A small image colorization model, trained from scratch.
Model: 8.21M parameters, arch unet, activation mish.
Training: soap at rate 0.0023, 9400 steps, batches of 64.
Data: trained on coloured fractals of 300 iterated function systems on busy backdrops, 195000 training examples, 3.1 epochs.
Rows from block 6 of a small image colorization model, named by matrix and row number. Rows with one number belong to one channel. Each number is 500 + 50 x the weight over its row's rms, rounded and kept within 0 to 999. All counts start at 0. Numbers have three digits each.
Before each channel's rows are labels from the 100 images, of 14976, where the channel reaches its highest value: "strongest on" is what is common among them; "lies over" is the class under the peak. Only what is clearly more common there than usual is listed. The data: coloured fractals of 300 iterated function systems on busy backdrops. In brackets: how many of the 100.
# convs0: first 3x3 conv (model.mid.0.convs.0.weight, 256x256x3x3, each kernel summed), inputs 37-73
# convs1: second 3x3 conv (model.mid.0.convs.1.weight, 256x256x3x3, transposed, each kernel summed), outputs 37-73

strongest on: orange (36); grey (25)
lies over: fractal (49)
convs0.237:460490444501473435518497501510515415472419445508437429528451529460575447484478447425493478424568493510492490459
convs1.237:458529522487389510440521550426515454552483502528501620550616493510431469472476478461494475530445485491512557490

strongest on: grey (29)
lies over: fractal (46)
convs0.227:446451441496540483477497484570468435552651492481410480464442509549584404524459462497519529572553474584516573431
convs1.227:643412509497489516519511445471459541476426569536583527552454433451490522495503472507522505533513389437547554453

strongest on: white (56)
lies over: fractal (40)
convs0.199:475519481557510477493427514555636459485534487517486568487507508442515478449499588535427476533562523511502521603
convs1.199:605498527444531619449488529537428581462479495541561563530475490507393462517474611479511498353468515431556547529

strongest on: orange (31); grey (26); yellow (25)
lies over: fractal (46)
convs0.206:464565469490506487489567557434465368505572482496421508513590467477497526466485484458528469474447462457485476518
convs1.206:508532511524551525433484468486616516582534425539557490505581568475539550509576384557472522570422537537469409475

strongest on: orange (34); grey (33)
lies over: fractal (61)
convs0.40:509532468500444469561502509468519386480574503562501481497483510364575544540526484463541469420511568559535502467
convs1.40:549524527544535598432417520487476452605462519430541443520496511562493489473406463535370465538546417455478513554

strongest on: yellow (25)
lies over: fractal (46)
convs0.77:565391538556621479466474453446478495548430490574502481484510477445490519497417399422398486554507449424473499481
convs1.77:544502473576493458548491530523485530491598497504472495500452490521464543467585530501517480547504556557515503572

strongest on: yellow (34); orange (28); grey (28)
lies over: fractal (38)
convs0.219:443530547612463506499553479549404546459497497515460464477553542487495476423467467527484569520530510571636526420
convs1.219:453521470514514543499523633576559489431574486512404548463498443436493574463487487506581553503430457522405506523

strongest on: orange (34)
lies over: fractal (37)
convs0.221:416418548391461532556457565552487612498551610495554437503438506639505552564424477553519458506407484583497486440
convs1.221:471472438502513603461570459544542556460521472406502471579517544454539437496472515506414481438478468548483399472

strongest on: grey (37)
lies over: fractal (61)
convs0.125:564557518531469512496452476477469504470517521473536531557422541456453571496491451504530514497552526535549495489
convs1.125:527537491433564531532530432427494552547487587470569516452490512543615527507582464506481620511488522634500524514

strongest on: white (74)
lies over: fractal (54)
convs0.92:528484412533533570554513541502548508392471463602516492466412508524509469466478654380511508569507465476499533531
convs1.92:615522570511515480482545490391395570565582525456606435473371461398469464547564531498495515476550521506474339539